A small image classifier, trained from scratch: 5.58M parameters.
Rows from block 3, named by matrix and row number. Each number is 128 + 24 x the weight over its row's rms, rounded and kept within 0 to 255. All counts start at 0. Numbers have three digits each. After the name is the row's rms in percent of the matrix's.
# q: attention query (model.blocks.3.attn.q.weight, 192x192), inputs 0-95
q.8 091:128092128186128128096064128128128128067128114139128080086128128181111164128128151128128118163128163128128202128128128105128128128152128128085128176173172128128128128128157162057147141182128139092161128174128076128120128128189128128163152128128128128128128091128097128128151128128128128101
q.9 108:148167116186128147164128128128128128128128138128128151128108079128102128128128193128159128128128086113128181110128159128128128128160179150126143128128128190185141128108106128128144128110142100120128128159128128113128128128128144128116128128116097116159121081128128128128128128158177094151
q.10 089:128107117098157128128134108147128128155128086104102128175164128128128128109128128116128129128086169128139165152140128124128128124171128128080128089128128059128128121094116095128093128082128110128128142092128128128128128153093180160161082120128090139128139150128128108145128097101160106144
q.11 108:098185128076128128082128128214111149128128128138128195128156106128128105165184128128076126128093142076128128128128151104166081128135128163128138128128128128093128128128112128155128134104176124140128181083163128128144086128128128155158128128128128128143108147128153128128128128128172154112
q.12 104:189128158128103128128128128103128100128128155128128100064149128128128128128128121128130150110128128128128095089135100135128128073100128110186128128107128178083128084092128128128128205128128107166128128128086089128102168128128128134096128128128183145175092128128163086146128089106128092101
q.13 096:159107101128120128128128151128169128128146145128128128189097128166140128128128128103108093128128128128128128092128110187161147111080128128162089128168174152128128128205128093157073153174128128092121128090128128089128128128128161116148128150128128158092128128151163128128128168169094147128
q.14 112:113150128153107154128088198128128142100101082128128129105128128139128199075128144128128159089111109128087128098139171128152171164145173128128128128075128128128128128128128112157150128128146128162069128128128128135133111128128128151128152070128128128128128093128128128090098128158116115135
q.15 093:128169128104184090128128128128128128131128128161115108151086128128128133128128128091128153128128119128090102099128128128128182128167128102128092128128128148100128128117082128081128128128128128128109104117128128103170128151081128138128128097146144089097128128128158128128086128128089080143
q.16 115:128104128114128128128128179172128128092128128177118077163128128128128156128179128114128128145092102144128110128102128155128126128108128128096110158128170128085128136157068128174140128154093128128128128169154128154128154065152128128078139121128128139128128128145166209128128193098128128110
q.17 112:128128128128159128128128128128152099116128083128207094128128205118128128128128128128128080128128128128084128128128106145128169079111176090128128128128128128076128128082122128187128147132128128154128134128086159134128128138199145128128105128107128128169128116128177111102128128154128128048
q.18 082:079128128128102128063128128128145073128128110105181108128171128108128117124168084127128128128128144128099080163136154128178128103128128128128128128128128071042128119128137128128144128137150128128128128128128071128128155070130128148128128128103107128128157146128119128128128128179164154140
q.19 112:160128163128113128112128128128128158123128101169128128128146128128128128162171193054125128133082128099101147131128128168118128166143104159143088128128128151128096162128128128128103128165128135083116138128128128128156128148132128128128171086128123148102128099128109083148128128101128128160
q.20 122:151109128128128128128157118128152143128160128128161142128128128151128092128112185128128128162168149096074093116105128128154146094144128098128102093147066115150102139099128100128109128151100171104128128114052128128128200128104129128138128129115140080128084126103115123128128101172128128096
q.21 100:128165087161141128185023128092098138128095112128097128150100099106128104157128096083128102128155113128170128128128107128128128128128128128128147128128128128156102102159165128128137144116128170128084082128128163120128088128101128128167128191168128216148128134173108107128128088128128128093
q.22 109:132099128128128149153144193128111128089128128161128150166128128088128128067088113128176128080184128137128077106128111113094166128128128179128128145092128128210109128128103097128104107146106106128128132128128128128107084128147093129128177138166128091128128128121128115128071168128088173128
q.23 095:128128128128133094128128128128100128128128128161086128173128128115128128128128128165128045128128128128128162199128101128128111128090169128128185112128128128128128128091089128128128128128128099128128149103128128095128128128156128170128128128128084093131156128128128128128128081128128128155
q.24 104:161128128165112085119154128098120128119174169162128128128135106128128128128128128065128128149128128128133081099128128138128198128128128128162128128087072166157166128128146128128128128107128087128167128128050138128128128146128128128128128139151086107128128086145128074084128128171099055097
q.25 100:192115099167128097128128128198104128128147133149064128113199128188128128093055144128153128130145106128128094128075128157128128128119112128183087128091063184128128128156128128128115110172128128128100128128128155105166128128128128128134128090150141128114128069128128128128128128149135158128
q.26 111:156104110179091113110128128103152173148117128141098128121093128144156100128077145095128128150128139128103066108106128128128128158138083128128092128116128156171128093077114066109107137128128092128093128131128103102179165146128154107170128128119099147144128095128121153128101088178087109128
q.27 107:099126179128110128152170128171128128150096128158124181128128121091128184076128128099128139128128146128169185120128149128128110128096146158128107128086128128092128120115087128128128140128157128155128124128171099128128128071146144165128156128086102169079128107128197128128128166128161128128
q.28 117:128174128128128139128128128140128102110165128126128129134128072128196104078128128128144172128128141128153128115122128128128128128128089182128163128128081128207157128128111113140128128155104081113128128128128128138128101128128115095128123128128100128128059162096128128112090128144128128128
q.29 107:093174166178134166145128143138120128138128128128128117109128128078172164128128128169079128121159146109128141153153099085084128128101128128101128092128128128128128128113128128150153128127128128139077128148128117128098066128128128183128149158138175170128166128179128139104128142098128154157
q.30 113:128069128128104128127103128093128148150102128128138061127128177128101128128128064128097128128139128128128128128128128124162099066128061086080087128128127100090104122091128132128128112128128128128128144128170128128128156128092162128118139128128128128161185128135128128128128128104103092155
q.31 088:065187078141140128128128128101128128128128128128128150128128128185128128171128128128133155128099109162128128128156111092103086128171128128128128128128155128128128188145104170055121111128128128128128128128137128128128128128128134128128116107156107180118109128136079128108172128128171110163
q.32 097:128128128076112128128128111128128120128128061155136128100128159069128128128128128128115128149095128128128081128128111128104128080121128124168146120082190082128209178128151128184128128128128135080128156128182128128128128128128128128128128063128138128100062128141122067112160128128128152080
q.33 113:174087128128112128100128128099128128128151104131128128128095112128100128128128128128128128128128147128128128128128128159128128084140107095173153128096102128128130128128128121106121128128147087115157132128072094128061128128125128106117170105155119070111128128128072091128128128128128116162
q.34 101:128128128148128128149128128128128128128143128113128113160128128163171128100092119128128086155128164076128128128131128120188083128128083128128043128128128128128128177128128104128136135158106170128128141128128128085111144128099136128128128134113128128128105128188117095128203111128061097148
q.35 114:128128128128128088128128128128128128084128128160128153128128189128104085154128082128110128128112128128083139141118128181120128061146128090160164128165116087128128128128090090128128128128092166109164128163121128137097151128133145127069115105166128128128144112060189128126128156128091109128
q.36 087:093149183128094164117128128147096128128150160128182128128146149128128161115128128128089154128129160128128128093073154093147128096116159128128146163128128128128120093128128148128128128073128128128090109079128165128128122175128105128152128128128159221162104117117128103128173128159216128128
q.37 103:113128128056107128106128102128139079173091128179154134112169102166128128208171128157128119128128128128089128128128128128128128128128128128102103143128102107100107144160128163152128098118128128160128143071156128159128128065128128099143128095128128128126128128153174128128157128086128128151